python train.py --encoder_arch="mlp" --model="contrastive image-text model" --dataset="short English words printed on busy colour backdrops" --train_examples=90422 --image_size=24 --crop_scale_min=1 --horizontal_flip=false --color_jitter=0.2 --tokenizer="word" --vocab_size=241 --loss="sigmoid" --embed_dim=384 --encoder_layers=10 --encoder_norm="layernorm" --encoder_norm_position="pre" --encoder_activation="geglu" --encoder_mlp_ratio=4 --encoder_dropout=0.1 --encoder_inner_norm=false --encoder_moe="top_k" --encoder_drop_path=0.15 --encoder_num_experts=32 --encoder_moe_every=2 --encoder_expert_mlp_ratio=0.25 --encoder_experts_per_token=1 --encoder_shared_expert=true --encoder_width=256 --text_encoder_causal=false --text_encoder_width=256 --text_encoder_layers=7 --text_encoder_norm="layernorm" --text_encoder_norm_position="pre" --text_encoder_activation="gelu" --text_encoder_mlp_ratio=2 --text_encoder_head_dim=32 --text_encoder_fused_qkv=false --text_encoder_bias="all" --text_encoder_qk_norm=true --text_encoder_parallel_block=false --text_encoder_inner_norm=false --text_encoder_moe="top_k" --text_encoder_drop_path=0.15 --text_encoder_num_experts=16 --text_encoder_moe_every=2 --text_encoder_expert_mlp_ratio=0.5 --text_encoder_experts_per_token=2 --text_encoder_shared_expert=true --text_encoder_positions="sincos" --residual_init="none" --optimizer="normuon" --muon_scale="match_rms_adamw" --learning_rate=0.0035 --momentum=0.9 --nesterov=true --orthogonalizer="newton_schulz_5" --adamw_lr_other_params=0.0025 --l1_shrink=0.01 --ema_decay=0.995 --max_steps=6700 --batch_size=256 --epochs=19.0 --lr_schedule="cosine" --final_lr_fraction=0.1 --warmup_steps=330 --weight_decay=0.2 --adamw_weight_decay_other_params=0.05
Rows from block 3 of the image encoder of a small contrastive image-text model, named by matrix and row number. Rows with one number within an expert belong to one neuron, the router's apart. Each number is 128 + 32 x the weight over its row's rms, rounded and kept within 0 to 255. All counts start at 0. Numbers have three digits each. After the name is the row's rms in percent of the matrix's.
After each expert's rows are labels from the 100 images, of 14848, where the router gives the expert most weight on average: "responds to" is what is common among them. Only what is clearly more common there than usual is listed. The data: short English words printed on busy colour backdrops. In brackets: how many of the 100, against the usual share in percent.
# router: router (encoder.blocks.3.mlp.router.weight, 32x256, trained with AdamW), inputs 0-85
# gate: expert gate (encoder.blocks.3.mlp.gate, 32x64x256), inputs 0-85
# up: expert up (encoder.blocks.3.mlp.up, 32x64x256), inputs 0-85
# down: expert down (encoder.blocks.3.mlp.down, 32x256x64, transposed), outputs 0-85

# expert 25
router.25 108:163108139134107170145169134054086115100140175156135102185141179199076114127196085120112071149104152122104096123118080171093146191116146168114145159201151069081144150153172095147156162142161175162197158106161128132172148117109144122125121115150125111132131117
gate.0 097:124126167106136119125141127140171105127099136136189147153118111170121127129129094105149110060165229128057136137109164157145166101148054083181068156150093121108174180126166057121148089154132124129117143116119124134116119121138136121150113079129082109144085018
up.0 098:128132172107114130125153126180164108124125125130152160134066129164128123137132115121127079054142193128067136137097151163129135067153109126167098142132098128115146254124211055130128097140134106127126137127134080140111131135148145125160122087136057124161122000
down.0 100:093120081126153117109080142127117166113124172127166128134150077107106150115103157170133170087131122138164130126186102095158229131131096124136149126124126129106126171132133144126119194081122123142096120154104118111118149137070146131090101200080128137113174210
gate.1 085:129141160131086118136127078128119081145182166114173132135127121119124129169156081127225134010144086132110082144115147045119128109129135115114106125138127123176153093129121126143147052127119114168176189175134118109118123160153124127117106072120218079137123119
up.1 084:112148136091083139098126170105124119175140119129207139185111117091161166165201119089209130137137074119164096107129136128222104118117090145108107119165127122079122004133114130130131013089095110131130142148120179124129126117132140142111135138134173081114154165
down.1 087:118137112132157148152169037132119145090139138126118124197095199095189151130124082128124090150137140091110049117154117107126067136112121150135126090118142129138146234129129143144135127057086125111114129148112042146110123124120122124126166162121151132163143188
responds to: black ink (26 vs 8)

# expert 5
router.5 118:090138109108126106104069086088154116198148124164167136179112185142137110143170140083113108162120117133161129125122118106129103141099153156125144146152131104192074116143165131088102135146088108130130141119112079102130144110147117130118115134129184098115101041
gate.0 104:062066142111120131112129167129088145211000133097144133129172199156097127131209129124042112128128095124071126131117125137130109129105141138114129140135129149143140140127129089122103054139114125082125109090134255109125124137102129127126175143128130087128104187
up.0 107:054071143110122124110124157150098139232019157087154138111170183137129130131229132114049125127129086114088115132113127130125116104110144130110136145141112157156138156126135118118110072140118118084121117064136255120118122131114127128137159133123130096127091144
down.0 099:124090120134084116150143115123114172117134130128130156133129178093134170106080065174120162124111242064135187119228123115093140099141126065116123128112177120125139170194126104173124184120154095122150133104093172131176156133096142127147113136108051127141126154
gate.1 101:109148188118091112129104104049161081099200166119144102127102133156152135136122166137155154170137216128139125132154111126148111160092136117158125106166116079069134146127214110128127132125145170142152165173151126139180104128113114153105103149098072132145161200
up.1 100:145142200122074117126115110057160055126118139126112122127111152184156129126113182116165127149151188119137130131131112143151081170113126127168128119155128080070136174128182044120126117119152167144159174128134120137185091128095117164091127136089057129137128127
down.1 111:131016088147129105129111179100111135092141100182087165091150091136142127110131177150119130111080107158161167121126138162118152097130132126103140062227132107075121084118149123067059058123087127145160133143173135101145173103126108128057117142125183121118138121
responds to: monospaced (50 vs 16.7)

# expert 31
router.31 094:125106161146126162108151144156092150106137149116137116108045092134104127146122095166119158078185165129112104199163107138123072069176087136145161097090130159113147169186185146154165075114117128164140100125179081092151126145136129128148162098106080135151109169
gate.0 091:057158112155199130124168131117133170171135140129134120045129117107104127124130122211165120152074121115227147124136163130071152120115207128086119146132120107046131152120132188125145174092141123109066213158075066118129140131129136135121127109122229122143140044
up.0 093:092142115130168148125126123086108093148145104208131126062216165129122130118159123118157133119060126119132149186129130135159087139108148122105121128146128129141116160133113140169128126129108132123066135132089135140133134127110127112127145130117130135130067129
down.0 092:056119096118146127124139154122121165127164098205106126123084127120136135189134169137143136107124144192128135126143164173119113132103122171104076124137093136100134143161118120120093145116095133174167137147163153100132131123123133159081118126135135077139137131
gate.1 098:143132134145119162137143115145122074158068192119191131107129129118120142123118178134126087104112000110112140122125140096186114140092122144165122129099180203129176168131101191094150189117139129135111151151128135129154108151093127142133127156108081085154145243
up.1 094:111180133148063124132140193082112103125108125139141092115191107119180143145078146074120181112139194175130128153155141171078142139131086119144116108159114133101059099129157127111130119122091124137101128115118192117099106105105139134100137129099138129114150130
down.1 097:158130093089140038129112107186142128150096138126185090140104148141140101159136131145132115172174115140138105120088135145105193137120149151156124088071174081156093115117028080174139123126139139132153148134126096158117111130200104135163160096163134151162093098
responds to: the letter p (31 vs 12.9)

# expert 19
router.19 102:161115120129143118172050136116126121140137173170147118123035097140153141137145075195143122108122158097172146153203074101142078129120129109103112114161102097135153168118091132160141193132145129129109099131133068170171119095130104104156145109077157135078037093
gate.0 094:131099130138223124146154194140128106109128130135122176221113182168138104111130116130130072089133146081157164150123125080074147076143116170109121134119149130194108127128123086128109153101129125101104077118071100096127108138132112133128121125133121156129125206
up.0 090:093102132130125071119056139127135128109202102117133131087121107120118132166136116141121136190101143148088122128134133145186171144146131138136186117127111144129125113126163210104131136112163134152110146153165041130088131140134096101121142136130138130107120119
down.0 107:072124123135144132157190171128105187105132128079168112122139091124080091184115143114126130119140130119131114159137098134180128166105154127130086144124128122158046137080121041110112080097176137092139149130112255114134081134103151154126164121100143132131136094
gate.1 094:185162136177122143144121117135113143043050152134062111130179105128102098137217077161116166105120084128068138148138133144122115166091134092102143103154129116156125150128115139143154108080139132107177115165135076129079168094143152117112120137158111095102107103
up.1 103:102136139074055139109131209120123096180142139090125134086058131153172140114106117167113112189126151131160128111115105110125123156141168136097125103129160130127138080133130132159119183078144126125102141255149162130127122159108128119108143156139114170125082083
down.1 083:116073101026139136167103129136097126148123117125158155133113118112101158106132132078150122146134123157128096182103070066158080119133105137075131118124137152167118168127088110154041215127142065166152085114143125127128118144119101146106157126112180126087184168
responds to: white ink (28 vs 8.3)

# expert 12
router.12 086:155129169129120171120129183117120101105095138080116124123146097104132078125106123157115127172133127109093127144126108218095109201166110078177150123096169185126145104101142094152148100121163135082112184116110146114121117098171123116074120111172063153145140218
gate.0 101:119096132121159133173146179163130136130133127062163087099169125147139124130119125140108148158139033136142131107053128138115107191080119162135132161125098132202130113126116082131120067081187139128146156151125133135134106117133136125125129124175139149150167062
up.0 093:173130109103106122106146121143122145132141135173126137132131114129138174125143130084117186129116103162190093139071106095074138119114123206143147125145143096240123102128164020125146129132094118133125175139150099133131129125128129133106127109192147130154240066
down.0 099:108128113135186060128185108118127124055122100151141102189117124117095135128123181104089141085139137110042168101117105141113118154144126134101150132095167141130170098179126090136114155138122095155127118130163152157144108123132125083122205104128130128077089142
gate.1 100:183098121140215163136090152082123073150111042152169162118125187102233150074010132104119101109123087107186115100121112124126121188123073129148140132159129132246163126131128161123128142136174137114137121140107159126146138138096121106134148152128064169116134183
up.1 109:154120105184127157140156095126165086125088060127148151231144119149111137127058139134138134119149113124098120103116128129240126162170019136143156105117125128161150107129158118119120131084140132197123061147150186134152112132086127137145127151145079092111156174
down.1 101:124132121147129177161125112140133120058126147077124135161130131118109103125116125121050105130214152085141132118109152144110132126169161083131167152137195151074116132144149125101108127108135093114135137140068131118098142112134144148126145122160086124170075147
responds to: grey ink (30 vs 8.1)

# expert 15
router.15 103:121129131166113134141213118094058110138050130139140094170158087130136107085149135138047110147149113135125089112179095046187114170112175175089193155120125121157142098145107142127114140163141133089190067096178163094108056123112067123160120185180121098131104167
gate.0 106:124137137135079119099101132143094116143077081124167134164097185166140122127126131117138149179138135112105124125126120110201109159126127067122160106116127103127105116127122113131064139095182109161137043133108123134157131100099131128142164111103070109132125193
up.0 106:093131116153255177131142091136143102084134129129060138078164046138109126126135125119090147085146147130200121128131140129123147082125125173120130155150129127126135107128142114131187076121143137097132116087182126128121125143139109127122102127168145132132130081
down.0 106:124105142210134124157127152139103134106163176161117108137133122133100100119124125119080123119149134136134123050145150126145128236184135074081138115166111122133164039091066134125102069151090154130147140124149128109137128108129106171117163170124134115198131090
gate.1 101:145077107131212139131165131078168122122014126097104125164160135117096130129131137108098099125164137128054144124128160137152134122117124117117150131115125122146103127128165175126086043079159133127088123175134151141098120099119142126143134140127145120125117092
up.1 098:098095124158190141135143126074184129119000117075115134184176119123120125144130161129144131127137102137089152122130153149128108124105127128118130122127126128127128116128177186124112006102151130108090145213136132132114124139122143127096104197139179098129096118
down.1 097:132151159113121149155115105135105064130168232157112124142134127178077119112120095155128151116140222138140146191130163134130109127212114137062107109129120149086123123100117121184110185127124126094117108130110210127101115181092181098172154127074122176150091118
responds to: the letter h (30 vs 12.8); white ink (29 vs 8.3); the letter u (25 vs 9)

# expert 6
router.6 102:127076123121189106111129114170141101065135061080191087152164077105160186180093159171174154092137159092088185133150098089118191107118116120110110090095102141137102116135104169104126183089165111134150058112129177175105117147123091121165121118092041166146156095
gate.0 109:204051148151127095105132140205124125075139121133116101125095133172116128110125126127119142096129128105154123151136129166121176155150138120130106129152132108141184085130134119170126128117132128152235149100130196132145134123091151122132053123071081158135127130
up.0 118:032199127100120157137122111063134145172120127127145157136156125057142126138128129118122118142126085137089130119127124077145089121107117125127131127101122152136081145127122133097135120128132126119047103149140057118100117130164103126121196128204185088125140121
down.0 100:127127128172125135115086169205107095057132130107072127145095113138090120071033150139171135121125120118119122088110149138131122192119156000165071138124124157109124115121069102079095128137070138118134150145124170089155159134115129192126138098137109153131127109
gate.1 101:135121067135120129096163102122110139118137128081115121198109128173105139130076110070136130138139125176036130126127154094110118131127157113103134125101136111199131000133191067125139143054155128166127130132127126129137120116164130120108134171168201108127137164
up.1 095:069105048106159132125186112089136131078109138076134141091139107173112154136118150042102137154116112148065134102134085069125149113119112106123110133090126123187139000135148067118133143100092127144117106118143178125150121114152100144128124130133163059098127045
down.1 097:123128109112128136121112081063126140105086166131082156095180117106169055132125145140163149127139133121149163165094173138119090084126130161095148163086131129128131188138120109098102131056143170124100137132097083156156126176140193186156099129122157142130103136
responds to: yellow ink (29 vs 8)